From a checkpoint of a small image classifier.
Model: 6.26M parameters, layers 10, width 320.
Training: 18300 steps, batches of 128.
Data: trained on made-up waving flags, 195000 training examples, 12.0 epochs.
Rows from block 6 of a small image classifier, named by matrix and row number. Rows with one number belong to one neuron. Each number is 500 + 50 x the weight over its row's rms, rounded and kept within 0 to 999. All counts start at 0. Numbers have three digits each.
Before each neuron's rows are labels from the 100 images, of 14976, where the neuron reaches its largest size: "responds to" is what is common among them. Only what is clearly more common there than usual is listed. The data: made-up waving flags. In brackets: how many of the 100.
# u: gMLP up (value half) (model.blocks.6.mixer.u.weight, 640x320), inputs 0-53
# v: gMLP up (gate half) (model.blocks.6.mixer.v.weight, 640x320), inputs 0-53
# out: gMLP down (model.blocks.6.mixer.out.weight, 320x640, transposed), outputs 0-53

responds to: two vertical bands (92)
u.186:379478409528534474552497530526543504430606426512465493560519492565474548559581505504531499581578509512510433414407471444549573549432488577572514469473453500531536
v.186:484459470464411478484600390482525564482577525546427415421460475415495494460461512552551582532635447491556496478440566587462498546574537571448520507504534545504413
out.186:456549617467579413590508547422499468486553414544498452511505462425474531511466486518461515545539549478545499539471533560517444461436431496532607509401479556550508

responds to: crescent (40); ring (28)
u.431:490385486545556476509517567427415439404502509509493462598438545515514521466520466504515546501458457432436473482508534508526401573383479534564390533511566492543531
v.431:511539508439531510494490460498511487422440448533435585361530495534429473489551475550535487472469475464537527554457539531491453496528435484499536513568472588554476
out.431:519463601583509520561556480445447493475464459507331392542593458504541500490538490557490527488463573488554468500473428467465506506485449492342489421550523478473486

responds to: two vertical bands (36); saltire (32)
u.26:489526488525545418550402386431521470558483461476547559487566455499500498451410537468443489471424469419506516484517395490485522600556490455461488599470472566530626
v.26:527474426564583527562475530518403460524448498509535474533486439540431440492399485502498503518454442555441551445452484430501542527571503434525546514473538483584556
out.26:530367507558610519529539561589572488480498475525432486463510444494497488575477487579434552489561632453475555534391547540559482505522584511485486465444520518390349

responds to: flower (85)
u.494:442517457476481600483464421563425442502453528537431517445461490420585581448488556538586440545389410487525436510500541622454486487458527557486482539444495529631533
v.494:546497558540525513539467491373503468453529375491539570501468521565536435456514461541462454463491505562469551546541412495525530485515509461502557436426534480550539
out.494:544489485496485503486504420488517519526590582465510415453483474529391398446541529574472524507544575531471593485507524402371525510474455546481504615499535476553519

responds to: ring (49); corner square (45); triangle at the hoist (29)
u.145:503514598458593444498503435451559369512476457450427451458427539487468438513608448523450529481508518472504520444428431455493556521483523483515493501588565377531502
v.145:483550467529464478397471484527525421552492622492525548471563508567606494555470499565453519536537439446497480617484478494508442505491465464514473462459484541531547
out.145:593501373444504468482545466492497464530545606580535491581517530621415493469409541478434523543463431561554489486531524466513499497424492517489562371380539462575552

responds to: diagonal band (26)
u.45:570522487517499481478484519537628490538452468469547468468424473526442468499502495522419578472465534559416438517434475520432431403462551432571573467547473434468552
v.45:515480506491489518545508493452534538464499566465610528542511451471498526487463552451543414587571582463492493485505393451579547568526449544504490493467504542507568
out.45:526467588504494499550515459563432548603464375491504453484421454507524451667470496517512506504524434429525439384541492499553519512609483520460504523524499486524467

responds to: plain field (84)
u.381:461531493381564480517498617479466551427596471457474421513494583494573444430538486473499532476613498471485493499535410481493472438550519556520484385505484525554626
v.381:433524530408463492453502419511423514466507514472500555478508492464522570473513471502566504484404466453518510484567475475438516459518481490479500553483487482538516
out.381:448551535473560542411423431544395490563462438475505530529553555489546481516588485464479532441518470609470541451437562522597470439460538527410580547566497545487424

responds to: crescent (57)
u.232:502523508508441523476455559507438505498616448483563539546431436595440468502489529550359479512447440434535544510494532481530440627537519505544583407545444625516524
v.232:545509556505519477521418481488522540618560466526524505537426475543469500521493411499482548471523553497436522526534534495457538534436465494391512560543461493517538
out.232:517515461465511526401442483505472548559453612508476542473531437462525485456501474442477546523497482504512464532506435511487457456494472524504488447546507480495487

responds to: flower (95)
u.74:536421514468538527556551473439416448486491460551437437556412501563553532431551517490540573601537518481511613514507536454525512473474486510482550504447465588550595
v.74:502527518501541535433458508478506491516491522517497461515455520434394449489486463431482562584451559525491494493534544531409476531461475523463504548586548484541506
out.74:586483555468515513490469451502418485491528479398458464464549479519411418583512492458495546569559506495561460541509501556529480458503416529519337474570398468413431

responds to: rhombus (54); triangle at the hoist (38); flower (30)
u.178:493568544531544502473484491518548453499477387494504504536525456580495556505536528433561543529507514527469475549576538496478519520523434537469451515562564510488451
v.178:431525513527498505550526477516541545418442519520520542498471544447464490531580528475550489580545585482579406536526476545505517484432507480522506514546525357499544
out.178:524399483562455488524391421545546610582559446531412400472524475522418530500509554556503573572506526485605487569522430507525437435556553515512501465549481518514455

responds to: three vertical bands (54)
u.502:540504477447546504451603434501500519497469567477527417423508538549457561547463468486470473472516499505508502556438514615570522532459488510412391605485434479513503
v.502:599594555491543464519516578557523526482409435555587452516438518498447511443464569528513511557542571459511551444473464411508508530419496525458584515425496491469520
out.502:546413474542546504525510491402577524565573452544447502480466530437362507494513484485482525538484430445492488523551523446455472594582413535441478466514503515466450

responds to: two horizontal bands (42)
u.311:516517478523640535451581553433606508500472492496446487537511541529406419539529536533544475570528450501492533489491475488436490605532521514539488462488511594494453
v.311:554508492479405583492451479458478504470550452495466555502453523563469591554466526479505514448463526488516538529575552620544565470524539506536532492464503520521465
out.311:468542509504474397401473635578476499516563313506560527542469509464456581576536535495550500498486517453458538490486408479513526565465511480520462466533491520486494

responds to: ring (68); rhombus (32)
u.639:445462471455473562442554525562497518403566473579520630486432475452492364535538614515478514447512497475542467491572469577472480542556528396586514507438534473545464
v.639:626490502528537540561603600480518476540565535525543469495441523527428580554483498420466558506516474511478500477529535544456520516521536433498526476448425436545466
out.639:541502441429490423585488518542543477518558401569511424539540512410408555523500464502553460466499428502539428564475554519461517519549424474548552484451461440546543

responds to: star (67)
u.321:560424472616442584476559554467486582557452451478480510483529411450456442494509539472433555557531436553550492503471498419500426511478552526605513521535482570566411
v.321:522498470604560412490508558482519568557563465487462479470539488547506606516517464502447435545598482516480485508583599553449486574500566491476519497499483478492494
out.321:402500513464449420477449522563518450512507468655462555532492529508498476493507534492499511489508509525493481621494539521445401465427580510555508444511408427566473

responds to: flower (46)
u.282:488475530396530471515432519485592493442538497561513521484592460443450487497582496470512480493611493491507570505600543498498518507485500589511559511513555458462484
v.282:541440554545472497504442416537562376588506491477571545484475480517534447503502527544490489504623495438519495510513478532562544580418495498460502545472483558423529
out.282:493564494559434458494558562514568460593501441438442491557495469448477491438443484519558570555566499579561547532540470547512490497465540474376530526544552483504503

responds to: circle (40)
u.152:484528488472584535512411392519512554467582556547392451557507428498519483537486467494540517418543461445530497527568439484451599652451529510544504498544573430435518
v.152:504474503543586513430545492501462435500403509480479504448450473441522488431463468507458383433568431426475525430519500500503472376555554529423491491498467516494562
out.152:546454545597484545517536528545527533450502495525529551522524500533530463473462482505528499571404507546488542515560465510361529523557508493501494416564555466480518

responds to: rhombus (53); ring (47)
u.109:480556559517481495511438534541501394551445466493511533494444577439468588544547521461533430538530634458444559469492465412500576461458474512523522523458520467393526
v.109:535571535550498513473473492552477521457496561536480516504518527485496383470511417492519473484523420530511554415577488521569403484497469445500552473423624508539533
out.109:524558497450445459454502453449542492551453504468474454483448441626482408513479462457483497530528460562464611558552528507494503527508459535520569490542493505522560

responds to: flower (32); star (32)
u.65:547452446543452493413496534615489478519492493558511529419477481556545451488498590495407470575440425451542423551567564429480552522606506566468406489539582577566530
v.65:512511505488551468481482534584538519471464443394420550509508510626558479627456629403528361505518531393507340467482572499527447458460406546539438560520602424472523
out.65:507535503463446502603423448517507465566513502462554420441569411524424565479487522469501500433483579497418437534531485530479502450416501540455514513485488493538537

responds to: star (53); upright cross (29)
u.463:468537443546527597481533484455456623508510518479476529541526511471459394572459514400611394471509490610476519569440540533466563429457445389489567449533490423517411
v.463:491525525437551469499450539424483541530512595483476574448523497556464538464484521505370547510477545472578478463442485513534431495552537522503543432525497457496539
out.463:488554473444460440515624533416505594524532487567513533495515516484522568526515577576442574523578505390535534544426487506570452525368516480432413420458565396448554

responds to: diagonal band (26); star (26)
u.403:496486450427526470554470491586523553510483490491397451446495474466570481489529504446485499408454515544511474452512533605536554506515472534500476538481398425586513
v.403:466483483419419617500442488554391481498539537567473542441437530495459431603506498493569583527539597431479525467464513500433418409521569479480548508526442523529491
out.403:525526378579556571614571450477530422500506479571451537531554641529425562492456493528600475471521514485454517488430431460495565577493482409404545483498517480485440

responds to: crescent (76)
u.557:501456428381524479476569535542461480462473440512389468443433533566508471490519463461540459558611465370517486543473426527577435526509427478467491497503521495500511
v.557:535473521540434524524404521499611520486470429486529504473466486534499519476569444456528402522457642419490550513528445507445461469429451477537461463555462518465483
out.557:421474529482423472528411438547506519517557588506502560513470505486439518452541499520502447482527468493492502538497561467460495531442419520538487492496536501605503

responds to: ring (81)
u.550:471498529558469536455484449628517514552548616485525538475552579495564396463457540420527526559458549491479562501502440492516524565440576545480514446511536481523661
v.550:502544526443548546459501406433399541482503461480439470393499458540497597484480533542414394518514553496451578481517450493531449547479487532453523517445521540518475
out.550:515482475413507563366499482463496508509501447502519530610496580471457510531564524460460554548417558484604440591522518577486526452501550439520491385525401452488425

responds to: two horizontal bands (45)
u.237:578498501549538520434541544412545540509592451453492458534544578566552520499451463461532535428499487544524495491485560499457461532458500479393483574437452550481455
v.237:491544437573430440544536500581445546479486507415517464551576471514584492450415475525457525549456495517475505509502461477445622527535505561481433503397445516480512
out.237:418524499554482512543559499572534474462519438514470556476497552451461400485549440547386461446528530503547571478602616510537517521571513513468538361523429461517444

responds to: rhombus (47); diagonal band (40)
u.88:556456430550399485480504565457459549578535439507473467510416594439561530532517509546480458561521583449466471530495443504444517433510578468433587560547520450477486
v.88:465480567523577481496487360568581550591554543522496504528498458526465477472459449545558535519420566446510534519453570508468495493524493507434514503450499468474427
out.88:638545502471470488536457466589556550419527508442508429490493436510475533561521436543528573490438562471554498416464544506506413579454489380507491512527516533438400

responds to: diagonal split (28)
u.364:487553442561545476399540455454498597521580518536503591442485514536586461433535551425569596614545458540522491551452577466572479542563527518511493501497559478484455
v.364:523492577455466494505549454404364505560406465590561561656444465399526510485503559503463460512459437470505535506602530578451418375414510426488529513491494530479542
out.364:500520500470478542549463547465478440462541506491500471469567538436368432478538421436528473441447548461446477459497439550434562501495480508353491546540437595564490

responds to: diagonal band (67)
u.252:550363451516498498579560466456516505544509496509504499470522460582479517486467462473481463549571416450368576513446469539457471466415488507552412425473471465409542
v.252:567537491471469487515435535496529480511628447533514565520523441530541509534527588588584515501431499491446595458435481560543530556495376550534604516577515475529547
out.252:424534569462404534394507575502521522563528414440407484448519560493505481445589577488508552469484522481523439539552523471408498425475512543587405484551516506558556

responds to: crescent (52); triangle at the hoist (46); corner square (41)
u.169:535544455519533509472454508536570442528510517557482526426543486665547475544573554435492512587468523486465533580549496497603527529431441524429504493478564450532543
v.169:542425562634493490360487514505608449431582504532466475518459512470431463539492534476429525516556448524538533540514508652423500488466545378468470525531514438550581
out.169:597390450530447477496409419527403540470553526514529434557500566495466618500467485594526509486507499497464498424435458438529529488540535532514523535482507451530497

responds to: diagonal band (58)
u.484:472543417508465622557480616579532425582503500519511421554512494471536511450460544481476464601468471515489395526489483518492526491519532442488544459428481434424575
v.484:531465492571503477472500502492392488499494506537438494431518524511502426520491511413391407460497519548540491503476501463422528487552496446422524471474488448484570
out.484:505518470532506432580507410454579540459494524529494499454386492523482516483516554494488506435459526471543502512453457524515528514537455471571423545471501437407592

responds to: diagonal band (96)
u.280:429509466557515439449612619465423432556493529393466483478504494556498522504493530447498370489465549568489485456469513592490399542513454517523541449431548460489469
v.280:436509547542458534499456425480488460560432510517533457514527424518501474556483506474502449514465533533457477464496521521596543543404504500518528471562457468569515
out.280:519486547437484593569544439593459422511466518509560469436606560466500512493563457521441462426538463514554555500452450483538499439425544440467436595470565464515496

responds to: diagonal split (62)
u.446:530477523585493472422557473554563531500513489552446499462469463460546551553515519455512497518480484507570474485509542598490477422545444510620434424463444480584607
v.446:541494439507487589550528391426510586576407435503496423509445490536447523494590519490536521571479429540467473476528525507614554503481553460495499520531518521495446
out.446:597517432421484526536480504446406479475475461490551416573565491477518610457455430501405434502475519517489576524598447480528504541556478499607486481521532455414439

responds to: corner square (36); three horizontal bands (30)
u.499:537520558506412533521550476550512438426473516443455648535487436573477493440457473459408439552546529491551363460407451534513485548512457488489526563495555459583426
v.499:527466613410540456539457442579477490517469466524516453490504570512481521560551412564446555434576421457430465483440464548438565603522447583469525516495455488467535
out.499:417520497466546427559463562436490460536522537521565579472464527552495584545488524620460523590451488411546546420382578532518507498470591525448461477417529601571529

responds to: corner square (36)
u.90:472574400621494487617515596488507468554506489618583465519581481466436577492576467522504482514550556531478575515520477598482480541460463533513436490633487426529531
v.90:549505462547475494460479516515548518560459508489484433516515485614511460594467536491518434527458532460569510535500517536482470511451480538500425518538489393463431
out.90:472366503401448556412552466585547488548458429456516581540542493532510410455534594510436525614507474544534496463506534440554417447555443601462526487537503446579541

responds to: circle (54); triangle at the hoist (53); corner square (46)
u.36:428468522372510493578426608523427477525558591485546501467449537502447505517525587455435470449530485448522523421459525389507541492521392516492511436528499483457467
v.36:498478528557462483450514507486559509488530476503488509528541541542400497534456493512494547552501619437450425533427525536514402460598557462452383523528435524509457
out.36:357502569482446534535470458442480545505433557524458476617561417489468493356538542543563490450432470500623443474512505457511437452458516496568456478476491484561449

responds to: ring (88)
u.53:448476455486499426540528518473461457474466491556506520449470492527527507437461523486440449502477471496462470486511555436553506543496411395453452504386525405466595
v.53:446408429446493477463531499479536444402558443481410457388478501568355443484537566471467456533537354527444460487469438467588485519453476489552435396464452555520584
out.53:548569456515530560452424438537622485527548420492508497569486529482491554573412416525469506424537448581514532530522517488482499424511507457514528417556604504591371

responds to: plain field (37)
u.619:577516483500500541463547482557495469464498578450484508553459497504584504465435580583492539550498433492492564430492493497480537370484429436551466500537503597502468
v.619:481574601502568554536453573517467476508499509490510448476570658473445437534485549469545564486485412600442494453524497554544477423479517543467534483428414514487565
out.619:510449569502513503507525516471524513511579426391534556440484456487423530401373499431537522480572479508482395462518426477442508516558509506488506534535426513525461

responds to: corner square (46); quarters (31)
u.236:482434475512518530556525425462539512492395484446399432634499474496466515499365493454431552490505515461393524514514449475485440445570523435397531531488479535530556
v.236:410457496512513567458497457615478519448477554419526478508448582545519474492573533474539526472479478543502318495512558416487505570636487478542515538426507464488505
out.236:525531448453481529543485554516466506450531517505584570593554383467421458434577493471513418475475559576465589487456446496507446621439531574483525470530575537529491

responds to: two vertical bands (32); upright cross (30)
u.575:490478606485454433578491545363514372493458494455486529487472549450510456434447446584592479542459444518482395527474378544494418513513386492540519554471443558488463
v.575:538540457421506574456506487472474428460573464578497553419550582481437416451546390514426499462528541431597556483466479411475527505565502434553565496485484569432550
out.575:567572433480530534496566452522441563426492458461498477547547517530536647524530528486531470569510483401503508544482481446506543453476429549521552400430497467334491

responds to: circle (67); gear (32)
u.275:551470538481425538537407495431531486548541557494426472429406438572537544524523444482516470459465519558476438485451522428494551487521540487502554544571477488483532
v.275:623504519475451545512587480555374540549512449524495569478470586551545546498486505460483510439517485449562435386528583513536442472455455502564568446511503512570478
out.275:489596510505565497547473434497414477512419537473493601455542484494461445485573404386482528467380484453497507538465525476502442495447491473514523566426564514510532

responds to: three vertical bands (62)
u.411:485515558538608481503512468461497459517481495496604502503546469521546495463426466507467587490486492531528522454483464612483479413506445529492479578462626544441535
v.411:480570592379482524514471467545485446548401446465566552511521550495488545481437494441510525469448551578505409554463397489450458505433470522520597525530561507485600
out.411:455545485462504548472498555561534546443518476489453550547527532379471501561476475401533559452499540442421546472543556505565399512532526539494584499487502563537422

responds to: circle (80)
u.506:466461526404434439525416503559452468531480466509449516489467569446452543458526471419540497614452514576568493499494538454522424506489542532481476419430474523506495
v.506:468571491436478577517548470390531467611383499489534559516556518466553543414487414493525565470488550523476468553573564546478552535489490581449594536539415524473382
out.506:490447479384509517408451524521533522454477508444491513530443424474522442473602536501515445471588461449536467534404507510541474523507545539570448510511537490612511

responds to: three vertical bands (39); crescent (38)
u.195:499576477519505497539479448566494498512485557503484576551559572465509521443507490572564543499537408478489424500446520515536561463517503480555556438559470468472504
v.195:444459540511522499452571561532552519550518468477520509443451422562505524544474469534485448608560504528461555574454459501511426430532569412526492528506483555410540
out.195:542547556520511466562502495488501491421519342611482531568459460492440526526551540438487475462490535460471530562465440435472471525500532636483500509500463527407515

responds to: plain field (43)
u.229:594527617520442462471511553526500505487526522487551451530449505511521451468412462447555513474645526556544499452526465517429485450480603593470532511464538632540561
v.229:548561473527492510542509518492429524479571516493526520439460463364392461503517546536491535596552437543403583514524562490473526462536499464528531499566435422501509
out.229:544533444465473520521477494436580512541555526471396489537581516457459461544498531536471566458459419499417553554427532516502571459518434524568444496574460455440484

responds to: diagonal split (46)
u.247:413533602546525517508490442557475466522574463542523432595537487473505477486503497501431473374556517511493481616389608382456538554484422401487529454485552481605541
v.247:569498486373425511499573488525507502474426519441502531568464479486366516497553559576475508439424618447557559539497449457557532426492483480488501560477546501531568
out.247:539560425559502513428598502566471507466514477565490518472471559516455504540481516512584492510478543500541626470558565565542477545578500591548505561543529528446561

responds to: crescent (64); ring (35)
u.539:507478469556478433497437449455488400445455503484554491560467474523411485508489446562520455483440424455511573484513554487523500552565450430569534530431441427523434
v.539:534559567533521599460442541535541434448389469400460544474484511420498442489532474450480586554508396487518540542484446510487460388548520481566485567423455478510486
out.539:558489491449433485522441512501502496510488436561411655511601527472500505553501461448473528511582548549503493453551558443578458515538544487475487436538432449527490

responds to: circle (100)
u.35:513488503537454587446478603522499486493525507504475567587487532366493486456532585417516500492568564385524595516604521522460447445427545499553401518515478508498443
v.35:469527479545438518503470524578444553573472543401482514509519545522525532484507509458448502519482481593538553513439509493547482439545512469478554533452522484428405
out.35:530451448536504405608575524506522468417508448486547465361622530537469404506544397475495463534494480579546423465424455466536515518476471605480481487476523551502547

responds to: diagonal split (87)
u.64:540514481577503619457506522480487464368514489457462470476486526475364447427466589548512501479452460509478566513562475539507500471409472443505424539566492550486428
v.64:505545441488467509548611472576547444505502543446619394539451538505516581621504448633524482493447534484486483549502533461559543516496573414596492423531540470481535
out.64:475616574477496498414465441461502491535509496623484439416468464439485490609541590421368523462528451540584491536440457562545545514520515553473509578525484510468547

responds to: rhombus (38); three vertical bands (25); ring (25)
u.41:555529498452521563496547571426569543465473463498531491567427475485461507560449483502443501400508459515433449549477513508537457412472481401466542512441584430487415
v.41:480416532518474607478465493531553527493413439532511480420449463556597584496496445578449551504536532608523427543571512550486452488543485529469469541491444465409489
out.41:470462547405447434461464474457479497405554508498581546500599497479488519471598538390522505493531420443497538591486546542470545485446401505539483519474448564471449

responds to: corner square (76)
u.343:536499469423532476476576484524533492464464537468445383586494529481564627439485513638484536475492532523447517421541449504506580426490547451471496458462517476563504
v.343:553514372553403507570487441432573493512347538472484557448425508499453539504447503476495402472485364544523547522457554519554524530456547488577514480476504521452541
out.343:470512473556468475590528542463594440470504580487541499568479470490545505461517504526502498522584491503434533566450477506531600424481507545591493547579517475437500

responds to: two vertical bands (55)
u.610:500440493568522526482474562486522477594490508509476489425517547580582539585464468399482511498496607537450619455469476494524472497437458468479447552399530510468440
v.610:458464513531425450534537557491476494427538469400525472474422378519567516456442544563528472437439458512454472475547466498486601470436536427502437458528618558462534
out.610:539487502387440529478542547502484513523481601499509569543450522469451426582477456547547557452478440427495487475566554451519471464476512521473596488541550425499454

responds to: rhombus (40)
u.184:453522508494573580531453416562537459483540526436473482390412462538412516479433525506559412507428491482468548573553509572401511527526505528487449508522526430529494
v.184:548447522439480559507562496572551505457514470513437469529432486494494451548461509409480327493526526478450517592544429505522561465589459492383470455552406451428489
out.184:593522441513514427406487506475509532529520564530522518477496513430537490452545515506590500569482532500379503538517522429442445527408485518431566527468487445556514

responds to: three vertical bands (40)
u.592:577587512478505483440444565594537511497556562550381579553419595505526413497527535450492412567444499548534544574459490518462605512469459450406543528512551438427446
v.592:409446525537386519506467454514509542469463447490587438427527540507548489494538504447506475521545623594523602484440445438503599462573469548502387479505543526496447
out.592:513533419504475432485563552488450500539509545549450448523573485480505577539406496459507463431478521550484482515477507475506462533513436514450514464398508635524502

responds to: diagonal split (40)
u.599:514458430551476402425539541544524577396533538536476540521490516578560532591506428561467449474471468509615456526479464491479559376464503536524485429444499525462468
v.599:512403502418457428612464530401596576482570555518502568381472407555513552486534428484538481486408457395575531571585502526509508470531535430566423563490489383505620
out.599:491477481605467509409461388386495516608494537507457549463576506530544457459483476554578484548555480564523526538608562455584517455472533525551495453468527483554520

responds to: three vertical bands (97)
u.163:479499535403453593462471485453489538465377547642512474542544581529413517538527386482386482485426509571501504520509457530429533529499445478480455502528465572593462
v.163:454631526487522604450545494529496437537468453515426469488538379517503465459539425484536632499506469482534486509550522407471573484467448512584586530487501473469544
out.163:539507514505518509439418414439422535498487484430572500515469422529486437481555545608481479508479431470565452523535493468465478345460508519527518497511550529463448

responds to: two vertical bands (36); corner square (34)
u.419:503495488457555460546532467511456467554535563443490478554516389424415522499520598522502518532399555486542454521486401640503427525458497479525463468562490557487493
v.419:510435524472613552505464474519445511479556437519443513468482593527456453491547490522514512528447476413477464562571549428455558432503505566517403472425516531502447
out.419:466555538447475464491464450480485535416473522447424443477549458467523558491634501461514533456581527661545546512490480486493517472483496571531497486429427462460553

responds to: crescent (75)
u.78:492562389485495466525549517576539489502413514513427559519526517463508504494490477485415536485440522449499594444504553459567409535534568460459510552510539543549497
v.78:470524507572516463489541472462479474465460423338443470482448529416573443474456457482586451491486537486506560522446483564506529533414522517460530402467556481536565
out.78:440488496496502432516519545585604560527550496463496439419502511511415493471499456448541517493542489507482471444444446465522451416368488460452446464473527511441493

responds to: rhombus (31)
u.42:604576518541532491489471482491445443514440529591450557465473556482414423517498530491484608463431454533546483534482500485532551558573431531504591606433532479411449
v.42:460558555462506496502567519432455599575540503471504496468469454481566532510436560552525557487502616519547507545464583538484541591521553451542481543499519508491462
out.42:442412543529535551473395535476508502628470481350505547512592474480528568558575563499475474443547553501499547513445549429513551500448526507550417471475439504556543

responds to: ring (48)
u.165:461449524544472422536420496544408503453630478498538464485430534519527502461539568540448499463449471463520531380473524537514423483562400482523547458489524506508499
v.165:503531439462478534491434509511463537534501476543528461491535523506451519536469442446558533525426573553469457436556510506522440526589535580597571544511584402528446
out.165:522489472491565532475525486549545494500464448586511580516590317491431581446454437444554553386519511521565392396514509491472523455510577532502462491483501454449589

responds to: diagonal band (36); saltire (25)
u.478:485537589537398485563485557473522553469492450509473522416466522516567533468462489591534612495549542527489586550426521537521535499534501471425595446512493593529430
v.478:360522458510536457541446534476482454436500493572574543542541428444496507482420505498520498510537471504411559402568512563449509535588519507536433485571490549478408
out.478:482450485456516507452498468501536429565447491444449441507481499465529556545529512546480495569528493450545477423487491464506522520566429444517511500430506482512549

responds to: corner square (45); star (42); flower (28)
u.157:465477427540499450598553439543542489523523471422621537538580475512548557566524573504549478452500451523442476499564487498460575432514469509323472509504495573472537
v.157:520537600461502474470495541501523509496431564539503486529511527529557463445381463523553472579621529433611514480513494485517457455505506565457530620566475407465348
out.157:412592580438486470445454574526489500603487534459489535466527462523453523547369463537531465515556553520422507497434538421514467460473442444420511537499465526490446

responds to: crescent (35); circle (31)
u.328:448578422479482520435485468476512475537554548480553550439455534453488422448508495465528457525506594515475490457518458553449472587496356498502516421488518469489502
v.328:477467474524554527471471468519572457428552562503491535523584483491443459500564406507579467504484611451504509581482522548506462495493431469446446470534468438463497
out.328:500448458528475537490498409501509633510544557468554524539533520421597554499463508588577504453501558445542474555539411485409474378535451454475529462593525476561436

responds to: diagonal band (26)
u.316:437510465451507512582520479462480462395419559538467441485476548534533544492537579471550504512444472509419468585613516588427454406517485544458448495542537425533540
v.316:508542575569461495506440528561476496416562407461504482485503506534453495452485480471516541466578597514455441515523494472522494407518445467526544510488587550470523
out.316:592598433472619510491567485490594531517605407471470501428536555578520501561504481457551467531453473472487434437466480476426608599597557469438499532411451461407517

responds to: rhombus (37); upright cross (30)
u.246:568507423491526503531607469495556591432526535407354420534499460441510542590555429483437501500460562554550510551433538476491495465578462496511534435578518475400483
v.246:579479508554404601530437400547636563518506408529604529482372476497419510572502537539511533515511535471467425515519507488468482462531475519505541520568530534536551
out.246:538561489496586441522550458430552463493473473493589546598472513540474464545534513483446502489530523502430449429551489437514412529481520566399555510546593490587383